A small multi-label audio tagger, trained from scratch: 5.18M parameters, 20100 steps.
Rows from block 6, named by matrix and row number. Rows with one number belong to one neuron. Each number is 200 + 20 x the weight over its row's rms, rounded and kept within 0 to 999. All counts start at 0. After the name is the row's rms in percent of the matrix's.
# fc1: second MLP up (model.blocks.6.mlp.fc1.weight, 768x128), inputs 0-127
# fc2: second MLP down (model.blocks.6.mlp.fc2.weight, 128x768, transposed), outputs 0-127
fc1.93,140,187,211,214,181,209,207,191,189,183,198,199,208,202,214,192,201,200,167,224,177,208,212,198,135,166,218,178,191,201,209,202,189,212,214,184,182,188,185,196,191,208,201,220,183,213,195,245,238,178,174,239,190,189,211,178,212,203,207,221,179,170,210,214,199,199,210,210,246,185,180,198,191,227,202,181,213,196,184,167,204,180,213,196,172,204,203,193,217,177,189,211,168,206,199,234,210,202,183,194,212,265,237,170,196,158,219,212,220,195,190,193,184,156,230,203,193,177,186,215,191,171,204,195,159,233,226,194,206
fc1.94,051,194,206,208,211,187,194,170,221,190,169,203,194,215,178,176,214,196,216,189,212,195,173,222,200,186,188,226,216,230,200,188,177,213,174,195,160,174,172,187,210,217,193,207,160,205,180,155,182,187,232,199,202,194,188,231,217,228,183,210,164,221,229,217,216,196,241,218,170,176,236,184,184,160,186,206,229,201,181,172,207,182,195,197,212,169,212,181,210,206,181,196,183,215,209,222,169,196,188,213,198,204,203,216,198,204,158,204,233,206,210,190,156,218,228,177,197,212,194,206,189,197,166,182,185,211,176,151,199
fc1.95,101,180,167,189,187,185,202,190,226,198,174,239,192,247,196,230,205,205,199,184,194,229,203,197,149,196,221,189,157,195,189,215,214,208,172,168,198,188,174,194,222,223,202,172,175,213,184,209,219,204,220,225,207,184,205,193,184,217,199,210,184,231,189,203,193,210,174,178,203,212,202,212,191,235,159,196,212,186,195,178,181,170,210,204,192,167,207,191,230,161,236,159,200,184,165,192,207,162,196,180,199,202,233,228,200,182,218,203,216,216,210,211,211,192,244,205,195,200,201,189,239,185,171,180,177,196,200,199,169
fc1.96,073,182,177,149,176,224,208,166,206,192,216,194,179,206,190,181,203,205,196,220,184,166,186,186,224,167,200,199,212,208,164,207,221,230,187,214,231,213,229,224,177,217,199,176,200,212,216,170,211,208,214,198,188,200,189,187,223,175,216,190,168,192,222,189,197,219,206,211,246,189,219,199,173,220,156,207,208,193,213,173,177,187,199,150,213,223,217,210,201,191,229,208,207,238,189,191,214,159,199,229,191,218,157,202,227,207,218,175,208,199,184,225,216,185,221,192,217,165,172,193,221,208,185,200,202,187,219,187,166
fc1.97,060,165,188,185,214,157,209,215,200,204,185,229,176,189,208,180,209,240,216,205,187,221,207,217,173,194,215,200,182,207,185,186,233,217,209,201,200,226,211,220,211,218,232,195,148,193,204,199,204,196,196,188,210,194,183,186,214,213,197,229,219,232,189,220,220,159,190,184,204,219,202,210,246,213,203,159,213,186,227,196,185,175,170,194,172,182,224,218,211,202,197,170,190,191,222,218,199,203,169,205,257,193,176,219,199,180,217,215,244,224,213,186,212,167,235,218,230,215,181,194,206,189,166,224,215,197,200,184,187
fc1.98,136,175,218,210,216,199,200,200,214,186,173,191,214,201,183,175,202,207,220,203,197,237,200,172,193,189,182,179,209,233,182,240,149,163,166,193,189,225,210,202,211,208,156,213,200,184,233,250,183,183,178,195,217,225,176,216,171,210,183,224,163,210,228,176,202,210,195,228,184,198,201,211,192,195,207,190,213,176,246,173,227,195,220,184,181,220,222,223,214,227,212,209,180,230,209,218,233,197,204,191,193,204,192,207,183,223,194,160,217,222,207,182,184,214,213,163,204,209,188,208,169,204,223,207,206,228,207,215,190
fc1.99,157,181,203,180,207,228,183,202,183,248,164,190,187,192,214,182,205,173,205,167,232,170,199,212,204,189,211,235,206,209,196,194,182,189,202,213,182,227,180,238,237,171,198,220,212,184,197,221,188,204,171,149,195,205,199,197,195,215,186,173,213,222,208,227,194,176,183,225,193,154,199,196,179,179,200,215,231,179,221,212,199,184,200,188,170,220,177,204,241,166,201,209,217,193,200,173,192,181,186,159,214,169,206,200,200,209,209,197,224,196,172,189,205,188,199,167,186,248,184,211,224,185,200,243,200,196,226,201,183
fc1.100,040,202,182,179,194,170,193,196,205,227,195,231,232,200,180,182,204,242,188,134,172,199,186,208,231,196,185,196,170,200,216,183,219,193,199,208,186,173,204,193,179,221,158,253,193,181,181,219,212,164,205,203,165,202,210,210,189,189,171,207,193,179,184,191,195,179,197,215,220,181,209,178,189,206,181,184,228,203,218,232,207,179,193,210,209,199,223,226,201,208,142,202,197,214,199,202,203,182,180,191,214,220,196,208,178,198,199,186,207,235,231,202,215,148,191,206,181,231,209,215,190,194,228,213,185,183,206,193,242
fc1.101,070,217,189,193,167,222,187,183,226,181,205,200,197,230,223,186,216,177,166,162,179,183,201,155,209,192,242,190,248,191,208,178,218,180,180,183,196,186,161,227,193,192,182,215,195,236,202,146,198,185,196,193,242,219,220,197,217,188,226,200,180,191,211,199,210,193,190,198,225,200,214,207,191,177,215,179,214,201,226,181,196,160,227,195,181,190,218,212,197,184,215,205,186,224,195,183,218,213,192,199,225,233,203,211,215,190,233,198,231,186,175,206,180,167,202,207,196,203,232,184,219,208,208,242,223,208,241,208,190
fc1.102,070,176,220,183,204,201,173,201,193,235,188,216,232,229,174,185,173,233,218,205,173,195,204,221,190,240,194,234,189,213,226,192,233,215,203,228,190,227,174,219,219,203,217,211,214,176,180,213,201,199,209,178,243,193,210,193,190,201,211,191,149,212,214,170,180,183,229,229,156,179,165,204,225,181,211,181,214,218,211,196,206,169,158,187,214,192,182,176,206,182,225,227,201,167,179,169,194,182,220,208,198,187,188,199,220,184,228,207,224,186,191,207,176,198,221,194,208,219,216,222,200,220,173,199,172,199,217,190,210
fc1.103,063,177,186,184,194,191,203,211,200,209,176,221,196,198,210,215,222,237,209,214,194,199,199,200,198,241,210,231,168,197,169,214,235,198,185,186,212,186,203,237,169,230,172,211,174,187,225,199,201,192,256,183,206,191,180,169,222,175,208,194,199,203,198,208,183,198,168,213,198,190,198,228,166,203,201,192,215,188,212,189,225,206,189,202,150,169,191,202,213,228,190,244,217,193,187,216,213,170,168,179,174,213,239,200,192,187,213,205,249,182,180,176,204,204,228,209,189,234,195,216,206,189,217,174,157,211,205,175,203
fc1.104,025,207,219,200,200,170,193,233,169,163,202,209,184,188,203,208,192,202,205,212,200,210,216,205,224,174,224,227,247,204,224,206,179,196,211,211,196,214,154,235,219,191,173,179,224,201,166,184,184,196,176,181,220,186,191,227,195,215,180,205,219,203,183,192,186,160,226,182,191,233,193,176,182,217,224,221,200,196,182,202,213,174,205,192,195,184,182,200,235,225,241,173,162,200,205,173,206,205,163,215,193,206,196,206,196,244,195,166,211,210,213,177,197,172,170,191,189,207,152,223,176,189,223,197,214,210,207,174,177
fc1.105,063,201,204,210,201,196,228,199,199,199,171,205,200,184,193,199,174,244,188,203,198,193,190,210,214,197,195,186,203,227,195,226,203,192,211,190,239,187,178,249,177,218,172,214,262,224,232,232,193,202,195,235,203,194,223,192,206,205,177,185,155,178,185,200,190,223,186,219,238,231,193,201,187,187,192,182,181,207,218,189,193,164,189,169,199,200,186,186,198,180,220,234,217,203,209,210,205,213,210,200,164,221,215,191,168,169,184,206,221,160,214,211,205,172,216,164,234,235,182,183,196,203,170,225,226,211,200,197,178
fc1.106,054,203,207,160,194,244,169,206,187,194,217,199,218,206,178,219,221,183,223,248,202,235,195,191,167,195,166,219,216,217,198,205,206,198,240,202,244,197,190,219,190,191,218,181,177,179,203,203,211,214,225,215,232,204,198,214,199,182,199,210,201,215,213,195,207,200,200,208,229,190,223,141,215,188,191,211,199,192,201,202,213,168,168,178,194,187,223,206,196,201,167,213,168,233,160,201,218,218,212,216,187,205,183,207,178,215,227,209,233,251,211,182,201,202,211,184,200,192,215,229,227,184,203,208,175,220,191,151,188
fc1.107,208,164,230,186,202,157,208,173,201,183,187,189,222,219,225,224,209,165,219,236,174,184,172,189,191,198,198,212,191,174,209,193,217,193,189,214,178,221,177,222,207,163,183,173,180,163,205,198,130,205,193,170,196,219,226,238,193,223,214,174,227,189,152,199,143,215,191,160,204,200,220,219,190,227,198,208,173,196,181,224,194,191,201,183,196,199,218,219,205,186,197,190,222,217,187,183,199,206,203,181,196,197,237,198,212,190,216,207,239,221,187,192,181,202,191,206,181,199,183,207,206,175,207,196,196,209,212,192,195
fc1.108,122,219,177,207,203,180,222,190,225,208,145,203,205,204,234,208,208,213,183,227,206,211,157,190,230,220,221,203,206,195,188,189,178,186,220,193,189,189,176,206,228,194,215,190,187,236,198,189,175,189,159,223,203,206,206,196,208,225,216,191,211,234,171,181,201,191,194,217,201,239,193,228,210,237,192,197,214,179,173,205,209,167,175,185,176,182,192,201,198,200,221,189,209,233,234,213,187,199,183,239,201,219,180,214,181,149,226,181,214,198,186,182,183,193,190,219,213,159,194,203,189,154,187,165,200,173,224,206,221
fc1.109,090,234,184,233,235,185,224,187,202,195,191,214,215,197,216,208,213,186,167,159,208,200,177,204,205,209,211,173,171,206,195,194,211,179,179,169,198,235,181,232,201,168,192,225,184,182,196,212,207,181,187,199,205,176,238,196,196,203,198,203,209,181,195,200,190,200,192,209,224,213,161,208,196,189,146,173,231,208,171,201,194,158,195,216,227,224,173,163,187,194,204,210,209,212,163,228,212,178,211,178,184,184,230,197,212,211,168,168,195,186,202,188,199,174,212,185,194,238,179,173,181,188,207,215,179,227,161,169,211
fc1.110,143,219,212,217,225,155,189,211,210,203,166,202,228,231,209,200,203,216,190,205,210,215,214,234,207,195,188,178,173,211,193,230,221,223,192,203,180,181,227,198,178,251,192,198,194,192,193,207,229,206,184,208,190,156,194,212,175,217,213,163,204,191,211,183,161,210,231,219,246,178,205,204,176,221,241,201,209,217,179,209,238,166,195,197,174,210,196,205,179,197,231,212,177,192,187,190,214,191,192,207,178,192,225,236,222,220,178,212,205,197,189,214,229,217,174,208,195,236,193,217,187,228,220,189,218,229,168,221,180
fc1.111,071,199,196,212,159,190,184,215,222,209,215,184,208,230,197,167,206,286,215,214,202,209,193,188,192,206,191,162,178,202,251,223,185,197,194,175,188,197,162,221,219,186,184,194,176,193,228,208,189,162,202,210,177,179,190,174,170,171,200,202,216,165,196,206,200,199,184,204,188,228,204,207,182,212,190,215,216,217,183,193,218,174,146,231,205,223,195,174,188,201,218,198,189,172,173,181,182,205,200,220,194,208,205,210,210,208,195,185,216,185,180,221,190,170,234,208,167,180,201,208,180,179,204,202,195,185,228,178,201
fc1.112,070,184,208,205,200,155,205,231,199,180,229,187,229,184,202,206,207,214,186,233,221,192,201,214,181,186,217,209,193,225,250,228,194,193,228,187,206,187,186,217,181,178,179,215,183,180,219,204,147,222,206,193,230,226,178,209,198,189,195,192,200,219,188,183,236,195,168,157,214,213,205,195,219,171,159,193,217,216,183,199,227,178,172,195,178,192,189,203,179,156,242,221,218,236,213,209,204,201,165,201,210,207,192,190,210,214,174,182,204,222,188,204,195,220,220,182,202,225,231,191,176,220,215,208,244,204,190,215,200
fc1.113,107,194,235,217,194,161,206,198,194,191,180,189,204,193,206,171,213,209,241,201,193,193,195,188,224,207,199,187,178,210,171,203,188,205,212,225,191,202,183,211,177,223,176,211,191,173,193,213,194,229,231,233,190,208,179,181,220,203,197,217,201,182,195,196,208,196,197,193,195,217,217,172,212,184,190,168,205,163,123,196,194,202,176,175,212,233,195,190,180,170,171,194,208,211,197,209,187,197,168,178,189,208,182,204,186,145,217,204,237,181,223,178,203,226,193,197,202,206,205,229,228,240,208,198,188,181,184,181,259
fc1.114,087,186,160,165,179,193,201,197,192,216,183,181,186,227,222,156,203,193,203,242,178,171,213,212,245,181,183,171,204,236,214,216,188,200,224,180,182,185,205,183,193,210,182,220,210,172,194,245,213,182,197,171,196,197,193,214,223,238,213,203,170,200,214,227,195,201,170,210,180,186,212,217,210,179,185,196,213,191,184,195,168,177,211,196,178,220,197,215,204,212,183,206,215,183,189,201,236,174,212,223,152,209,191,225,225,173,186,179,207,219,232,181,219,191,198,200,212,230,218,192,187,235,199,226,193,168,221,170,185
fc1.115,073,206,200,184,214,196,234,207,179,209,194,226,227,207,197,175,215,199,188,170,215,161,200,215,205,177,210,197,222,198,230,235,194,191,214,194,200,214,210,211,196,160,194,208,183,185,208,193,190,181,204,200,202,221,192,203,214,178,176,191,184,201,180,181,206,204,169,205,181,180,215,137,181,233,173,195,205,188,156,213,189,174,199,211,196,179,174,189,195,199,242,190,179,224,175,203,187,181,208,217,209,224,198,227,228,150,205,202,201,165,170,182,195,170,201,218,209,190,152,167,213,180,221,173,169,215,185,174,235
fc1.116,161,181,197,211,195,193,192,197,199,196,185,236,206,217,232,173,215,204,167,192,218,220,195,206,216,186,219,224,201,203,190,210,171,185,230,160,174,211,201,210,219,216,180,222,179,228,207,211,221,210,172,157,196,161,218,195,214,161,186,202,212,193,218,191,211,181,193,199,223,221,228,192,202,159,180,166,202,215,188,147,216,215,181,177,165,205,219,189,195,156,211,210,182,220,208,168,180,167,177,160,219,230,205,200,186,209,177,200,189,184,206,210,208,205,190,203,191,201,195,172,168,210,244,237,176,207,204,199,213
fc1.117,072,184,194,199,189,196,180,210,223,212,206,201,175,202,215,164,198,195,184,206,195,187,195,191,194,192,206,191,185,230,177,210,148,211,167,188,190,187,141,223,212,184,189,203,235,164,184,188,197,232,216,186,174,189,235,167,213,212,200,175,187,177,183,203,197,190,175,187,206,164,203,212,213,199,180,202,217,215,184,171,210,166,195,204,220,230,208,183,194,193,201,237,184,226,179,168,226,174,201,171,216,188,224,242,184,186,190,171,223,217,207,191,165,165,211,233,198,219,209,196,184,168,179,182,173,226,183,202,200
fc1.118,170,240,204,197,222,183,170,176,220,212,206,223,207,182,213,191,188,200,209,206,167,173,204,223,223,233,214,222,241,187,202,170,155,179,154,182,207,205,201,229,174,196,197,210,227,224,213,185,172,205,203,213,185,210,214,177,205,176,184,218,192,246,195,201,227,186,181,211,210,194,223,186,189,168,218,217,211,209,199,199,217,177,196,205,203,225,237,193,219,226,189,203,190,185,169,225,198,215,205,198,202,230,180,190,160,192,177,195,247,191,197,194,193,198,166,227,226,201,183,221,218,243,195,186,179,163,194,208,206
fc1.119,150,188,219,166,178,190,225,216,194,196,162,189,184,224,186,194,218,182,195,185,223,202,212,166,134,156,202,200,196,208,185,202,213,225,212,233,163,229,174,228,209,188,231,197,237,206,219,213,226,197,222,223,192,160,201,236,226,200,198,224,201,202,184,211,200,181,176,210,195,204,214,162,188,240,189,193,198,201,177,189,218,163,180,177,226,240,200,186,210,169,220,206,206,193,177,182,202,182,200,226,197,199,173,215,200,223,194,206,229,225,181,183,188,203,210,165,207,190,216,189,215,185,214,188,219,210,194,201,184
fc2.93,125,185,199,162,189,165,217,179,197,222,194,212,189,195,211,206,245,214,232,147,199,229,193,231,193,160,205,209,197,196,198,225,200,206,236,216,212,192,198,198,204,169,192,181,171,230,197,217,190,212,196,209,222,191,213,195,224,216,155,199,175,218,203,163,217,161,181,192,181,225,180,204,188,189,171,180,218,190,206,202,238,182,185,186,225,204,228,231,210,174,239,201,224,209,203,195,213,185,178,184,172,205,182,202,220,192,178,199,173,186,169,195,190,189,220,197,187,174,220,200,203,177,187,153,210,211,179,181,223
fc2.94,055,221,225,186,218,215,203,232,206,196,193,173,218,228,195,206,146,200,200,185,208,174,177,190,202,208,248,228,192,152,163,200,202,211,185,203,198,156,228,209,181,193,203,200,226,203,187,221,199,221,231,177,184,200,210,217,232,189,210,205,188,222,179,198,211,206,251,224,210,221,184,196,213,211,211,196,176,216,206,191,219,190,225,188,179,184,185,217,220,228,220,205,183,214,204,252,224,186,213,220,215,226,193,171,197,205,231,219,180,193,187,228,199,231,221,227,217,217,183,207,175,209,227,228,214,215,216,210,186
fc2.95,107,190,173,235,194,222,196,199,208,231,211,201,192,184,214,238,209,192,217,190,208,189,204,185,209,166,202,216,174,207,169,183,186,191,177,203,209,194,172,188,238,185,224,209,180,218,192,191,195,193,218,178,172,192,201,221,208,202,195,201,196,208,203,212,222,212,141,204,205,183,206,202,194,225,205,212,225,259,188,215,220,185,191,189,214,162,199,208,166,203,215,182,194,175,235,229,218,175,202,178,215,222,257,213,193,180,171,189,197,230,221,223,202,152,185,213,161,198,205,237,193,191,198,209,227,221,170,200,212
fc2.96,077,202,195,179,217,202,194,194,211,208,242,197,215,164,206,185,241,186,199,254,186,183,176,165,236,241,197,182,209,180,217,200,215,184,210,200,195,197,205,197,201,148,196,201,198,171,214,208,222,192,137,219,173,187,194,202,222,195,198,171,219,174,212,187,177,188,217,203,177,208,193,219,201,240,180,196,147,215,164,214,200,233,162,181,196,191,192,219,186,188,186,181,208,197,204,164,200,168,205,198,203,225,202,234,224,212,232,196,210,210,215,190,217,196,199,221,183,200,189,202,186,219,206,230,203,189,205,209,188
fc2.97,068,162,218,164,217,228,223,159,160,213,191,187,231,238,209,214,199,198,193,178,189,202,217,220,217,218,196,199,185,159,220,205,233,146,160,191,194,191,171,175,197,209,184,168,245,173,195,189,196,198,196,196,186,192,175,162,220,204,229,217,223,189,180,209,185,189,215,184,196,200,172,220,192,226,201,184,206,214,189,240,198,212,218,213,197,197,218,211,188,198,187,210,218,191,190,206,220,204,215,172,191,226,173,226,220,192,231,199,164,175,188,183,198,205,207,177,236,203,174,173,182,189,173,199,198,193,212,205,185
fc2.98,142,211,196,187,183,227,220,211,184,243,201,199,188,184,209,212,209,193,242,202,189,193,208,249,184,223,203,189,173,191,235,197,182,203,185,204,223,199,208,179,189,185,183,154,214,181,195,192,170,213,221,228,200,224,177,225,214,227,234,198,210,207,214,219,233,181,214,221,162,216,205,232,179,186,200,185,198,206,210,205,195,174,187,214,204,208,226,199,216,184,215,190,192,200,225,230,212,171,202,176,260,181,205,189,202,214,138,215,241,193,190,205,165,205,196,195,212,203,188,224,198,173,219,221,191,212,216,177,173
fc2.99,159,180,189,182,189,197,219,175,187,201,194,192,194,186,195,222,150,207,196,192,222,222,203,211,194,186,183,204,221,192,231,170,178,208,210,212,179,227,223,178,211,229,176,246,206,213,180,206,242,202,220,205,204,174,212,192,201,176,194,203,164,200,179,172,186,240,202,196,236,184,203,220,201,181,191,203,175,182,221,199,197,195,209,197,165,223,193,212,192,237,173,196,215,163,204,196,217,234,171,214,187,208,202,175,230,166,193,207,217,186,209,216,221,202,236,242,219,170,173,176,196,154,204,237,193,190,218,212,204
fc2.100,045,159,185,185,190,220,205,178,191,206,184,196,193,212,209,241,167,226,215,146,186,189,203,201,193,199,217,207,202,192,190,207,222,223,186,178,213,226,204,175,236,210,209,234,212,220,186,200,196,204,233,216,204,202,201,171,218,199,240,182,172,187,208,217,216,185,196,223,184,186,210,214,214,235,198,215,203,196,206,225,226,222,215,196,176,209,191,207,174,200,194,186,204,196,173,158,172,164,218,217,199,211,183,192,190,181,186,231,179,194,189,195,212,239,166,202,204,208,189,164,210,190,214,263,238,194,226,161,210
fc2.101,072,222,231,197,166,177,230,204,203,184,195,224,235,224,193,205,199,221,226,207,149,201,229,227,212,218,224,187,211,225,207,177,199,192,205,229,209,207,189,201,221,224,144,197,187,216,189,198,203,162,181,184,231,202,210,204,176,225,179,183,197,199,216,154,190,186,180,195,234,211,204,188,223,207,191,202,166,215,198,199,205,207,214,209,218,176,225,192,202,217,175,196,165,205,175,203,231,207,197,200,202,229,189,174,225,211,209,197,182,189,218,159,177,182,218,254,173,174,184,231,236,198,196,198,197,210,199,200,204
fc2.102,073,197,200,198,196,176,190,197,222,231,216,194,225,207,190,193,179,227,213,215,206,200,202,219,182,208,194,198,187,189,198,147,209,185,225,152,213,230,212,201,190,178,176,181,224,208,193,199,235,218,202,209,199,172,198,216,201,206,187,232,199,207,197,171,220,166,203,195,223,196,188,218,216,231,178,205,180,215,208,200,219,177,205,194,195,176,205,198,191,190,213,179,211,167,187,220,187,169,192,182,138,190,224,203,219,204,235,174,193,162,256,162,214,218,191,173,195,227,200,190,212,189,162,222,180,168,181,228,183
fc2.103,058,200,210,215,189,233,234,211,177,214,230,207,188,210,200,196,157,222,187,177,192,187,207,211,240,172,204,202,239,238,217,178,228,208,166,214,199,229,193,195,230,205,209,179,187,166,240,215,215,177,217,179,198,202,198,202,229,213,199,187,215,227,188,200,177,206,222,204,164,228,207,191,203,197,179,202,184,219,238,152,194,200,200,189,202,193,207,185,181,239,186,222,185,198,202,210,188,191,187,191,188,189,177,212,201,194,188,174,166,201,227,210,177,217,191,216,200,195,189,273,211,180,207,193,202,202,206,197,248
fc2.104,029,177,243,197,200,203,217,218,163,198,197,185,162,186,213,205,184,188,185,211,198,150,192,212,204,191,217,143,160,166,200,174,215,201,212,162,214,205,195,205,188,189,207,179,198,196,197,246,188,196,234,182,187,198,215,186,198,199,209,223,216,199,204,191,196,236,208,167,222,206,188,207,186,210,185,172,213,170,196,174,175,201,226,191,206,213,210,222,233,210,214,200,199,229,173,220,196,219,202,192,207,199,214,162,178,193,208,177,238,210,170,224,175,218,212,232,231,172,192,238,215,202,190,176,228,216,185,212,182
fc2.105,064,202,197,201,211,247,181,182,177,223,211,220,176,209,171,149,177,221,190,205,202,200,193,172,221,186,187,183,189,188,170,227,226,171,216,183,190,181,223,210,228,208,202,212,209,189,206,194,234,204,171,199,202,228,207,204,193,162,213,216,185,219,203,184,178,236,206,225,250,230,216,199,188,209,221,188,241,201,169,176,202,216,220,212,177,221,184,186,197,193,209,223,222,196,203,203,216,227,209,194,210,177,194,205,185,209,220,212,180,155,225,199,238,204,164,216,167,227,215,204,181,174,198,226,219,183,208,172,205
fc2.106,066,209,208,220,223,195,175,224,177,192,196,214,210,242,211,173,203,210,155,176,199,192,227,199,207,201,208,195,180,199,192,190,232,223,149,191,199,210,181,237,234,198,186,200,198,200,196,167,196,197,195,222,186,230,231,243,201,233,212,195,219,214,177,192,194,206,179,221,201,200,199,192,225,221,190,179,205,196,212,185,176,228,214,181,180,172,168,215,192,194,205,203,244,203,210,174,239,189,173,194,185,189,182,164,219,207,195,197,184,194,238,184,181,184,202,156,173,224,226,193,215,215,218,215,181,156,221,189,179
fc2.107,182,211,194,187,192,221,227,165,205,205,202,195,186,227,251,176,193,223,196,211,219,232,173,180,188,205,224,204,199,201,181,199,209,180,201,198,205,174,234,214,193,230,196,223,193,181,202,201,204,202,222,220,218,208,195,189,184,176,183,214,211,192,181,208,201,161,176,234,176,210,197,196,187,220,211,165,202,210,204,197,154,236,222,186,203,206,194,217,183,217,210,194,215,244,226,148,190,219,194,200,217,219,173,174,190,201,235,209,150,243,198,205,221,206,198,187,207,184,207,239,194,226,196,232,217,233,199,180,232
fc2.108,116,180,236,186,203,201,169,170,214,194,192,176,198,194,174,205,225,187,191,209,187,203,157,213,206,198,168,245,235,176,215,167,215,218,194,212,136,217,196,244,183,209,236,187,220,195,212,172,212,214,189,192,178,222,200,222,207,206,216,198,200,201,204,202,192,201,217,183,174,208,209,242,217,196,166,187,168,226,197,196,165,217,203,181,190,211,216,234,184,197,198,215,235,204,191,219,224,223,210,176,201,216,222,217,207,207,218,215,197,184,163,184,208,213,220,176,182,239,202,186,178,232,207,203,193,216,197,223,177
fc2.109,083,191,201,185,177,230,168,211,195,228,203,191,242,140,185,212,190,136,198,196,184,190,178,199,206,176,191,172,198,198,197,207,212,246,213,174,178,228,208,178,191,206,208,245,224,170,205,184,182,212,171,169,194,200,207,203,180,195,204,187,219,190,225,228,212,208,175,198,193,195,201,184,194,207,166,153,195,189,165,207,197,222,201,212,202,218,201,217,204,194,198,210,186,198,191,170,210,165,205,223,213,180,204,211,201,208,209,208,193,168,198,232,157,200,205,236,193,183,225,174,174,181,197,207,227,180,208,213,220
fc2.110,143,211,194,178,180,171,211,197,177,183,189,194,211,231,204,186,147,217,213,203,211,153,192,210,220,187,227,212,200,224,199,224,187,195,195,219,204,176,185,250,218,197,202,198,203,189,181,184,195,166,169,195,194,206,167,214,202,196,188,200,221,225,208,171,204,216,200,189,216,217,189,200,243,209,196,187,186,201,195,225,243,212,213,222,197,221,197,209,178,153,172,198,199,189,202,242,178,231,188,227,193,177,186,200,194,160,206,217,193,204,223,175,177,157,231,220,199,216,218,182,190,202,168,240,212,206,214,186,166
fc2.111,071,209,173,189,191,225,189,197,163,207,214,193,203,236,155,201,220,195,205,201,193,178,194,183,172,207,186,236,167,199,194,186,202,190,163,203,219,161,189,188,198,176,188,171,207,173,193,182,233,225,202,222,220,235,238,226,210,240,210,222,189,199,160,184,203,190,185,209,208,227,228,197,180,205,199,193,164,189,196,213,201,180,212,170,200,184,215,250,220,197,181,225,226,222,224,183,199,231,201,195,197,209,191,178,209,170,168,173,224,207,176,188,225,202,205,203,175,184,198,202,176,201,231,221,228,207,198,222,191
fc2.112,077,218,208,220,198,243,186,182,234,195,206,187,190,176,222,196,191,251,202,202,190,201,179,188,188,199,217,227,208,223,180,196,185,177,160,174,171,196,213,229,220,196,217,187,168,227,214,192,177,227,201,186,217,216,194,210,189,193,182,200,212,183,223,203,215,204,190,195,209,165,206,188,208,209,220,200,189,211,219,169,173,208,239,216,229,246,199,185,205,253,160,200,188,175,198,195,169,141,183,212,189,176,179,201,190,205,223,236,199,175,195,209,189,172,212,180,197,187,168,185,187,193,213,198,169,192,183,190,179
fc2.113,115,153,245,211,226,215,218,201,212,202,188,203,223,207,207,160,212,206,173,190,219,181,204,228,235,205,187,194,212,220,212,197,230,185,200,188,242,200,193,232,187,198,188,212,221,228,160,187,200,180,236,203,198,193,200,214,168,207,192,207,259,206,192,224,203,194,190,212,206,189,189,190,195,212,218,213,213,194,220,163,186,193,189,188,209,194,188,215,186,179,170,221,229,204,201,195,182,204,205,190,252,175,173,233,190,220,164,192,203,217,210,182,183,180,219,216,201,213,208,171,248,191,177,200,211,159,202,188,228
fc2.114,107,201,159,211,170,201,202,158,220,159,183,188,205,232,188,212,192,185,188,199,208,205,172,210,209,187,181,196,209,195,214,202,174,201,205,232,197,248,190,184,212,183,207,218,221,173,172,213,201,164,162,201,191,203,177,238,203,231,203,224,187,182,168,165,207,185,183,193,180,214,161,223,225,201,196,199,220,234,209,202,171,186,193,191,215,199,211,191,188,249,207,150,161,196,183,203,206,187,208,217,184,189,178,189,196,195,192,213,219,173,217,203,191,185,196,224,234,198,175,206,192,199,154,200,225,172,186,183,210
fc2.115,079,173,234,169,224,175,253,242,216,194,200,198,191,181,205,228,205,196,219,211,184,203,191,172,185,196,186,216,201,201,201,187,224,174,226,205,212,213,203,206,206,182,199,218,205,220,216,202,207,187,223,227,207,210,186,148,221,242,214,180,202,201,219,177,233,191,174,224,201,218,207,202,218,197,195,255,210,189,221,197,219,208,232,189,213,185,207,244,188,168,184,198,200,209,160,203,188,218,193,208,211,204,207,187,212,182,207,205,229,188,203,230,179,215,147,164,190,200,167,201,189,222,175,214,230,172,203,192,219
fc2.116,146,206,197,189,178,213,214,173,219,217,203,199,180,206,192,194,194,212,188,199,199,196,204,193,227,203,203,193,194,196,150,175,197,202,225,207,197,251,206,184,191,203,202,196,231,197,199,196,153,232,186,190,225,215,215,232,256,189,180,204,196,163,188,204,207,184,174,193,216,217,196,184,235,239,242,178,200,161,199,212,199,218,218,206,230,192,190,178,213,189,189,199,221,235,206,199,184,245,223,174,184,195,223,192,200,210,216,207,216,272,198,188,196,171,184,217,215,216,188,184,173,164,208,186,202,200,202,194,184
fc2.117,079,211,166,189,205,188,230,181,203,197,190,197,177,177,215,183,214,186,180,194,204,152,203,183,190,223,222,226,178,170,190,211,181,200,209,171,191,199,163,214,192,206,203,177,167,222,163,199,174,185,205,193,199,232,192,190,205,190,200,216,219,189,142,194,175,205,216,182,177,249,198,226,203,201,176,201,220,221,164,237,186,207,195,200,239,230,219,190,198,189,176,213,208,208,167,184,185,196,203,226,203,227,226,209,182,191,225,222,240,187,198,229,184,223,190,200,201,204,185,184,187,202,183,232,177,226,207,179,164
fc2.118,144,186,188,226,216,229,215,217,191,199,205,207,211,222,196,163,236,212,172,180,178,171,188,204,206,198,245,199,177,213,204,205,206,201,171,205,200,187,206,202,225,179,220,203,176,183,187,228,218,223,219,228,187,189,209,229,226,194,224,229,196,212,210,193,208,196,195,180,216,159,150,190,205,228,236,227,184,188,196,211,203,233,209,234,222,209,218,219,170,212,170,192,185,191,189,198,193,167,222,215,212,213,211,168,215,180,212,201,201,185,222,146,197,174,191,215,187,224,191,192,167,169,208,206,183,162,217,207,168
fc2.119,144,193,244,165,219,197,178,164,211,181,202,197,208,197,190,193,236,238,206,219,193,198,222,199,185,177,201,240,177,190,179,209,194,215,177,198,226,237,240,189,195,198,167,210,205,210,173,204,205,206,240,220,219,165,204,204,178,218,233,198,201,195,219,195,188,239,197,199,187,231,168,203,182,188,174,171,217,203,220,214,218,235,197,223,207,171,250,219,179,207,213,210,209,180,236,200,156,193,176,183,200,177,206,197,230,225,214,207,197,189,192,218,213,225,203,209,207,153,180,192,198,206,188,193,207,187,190,186,219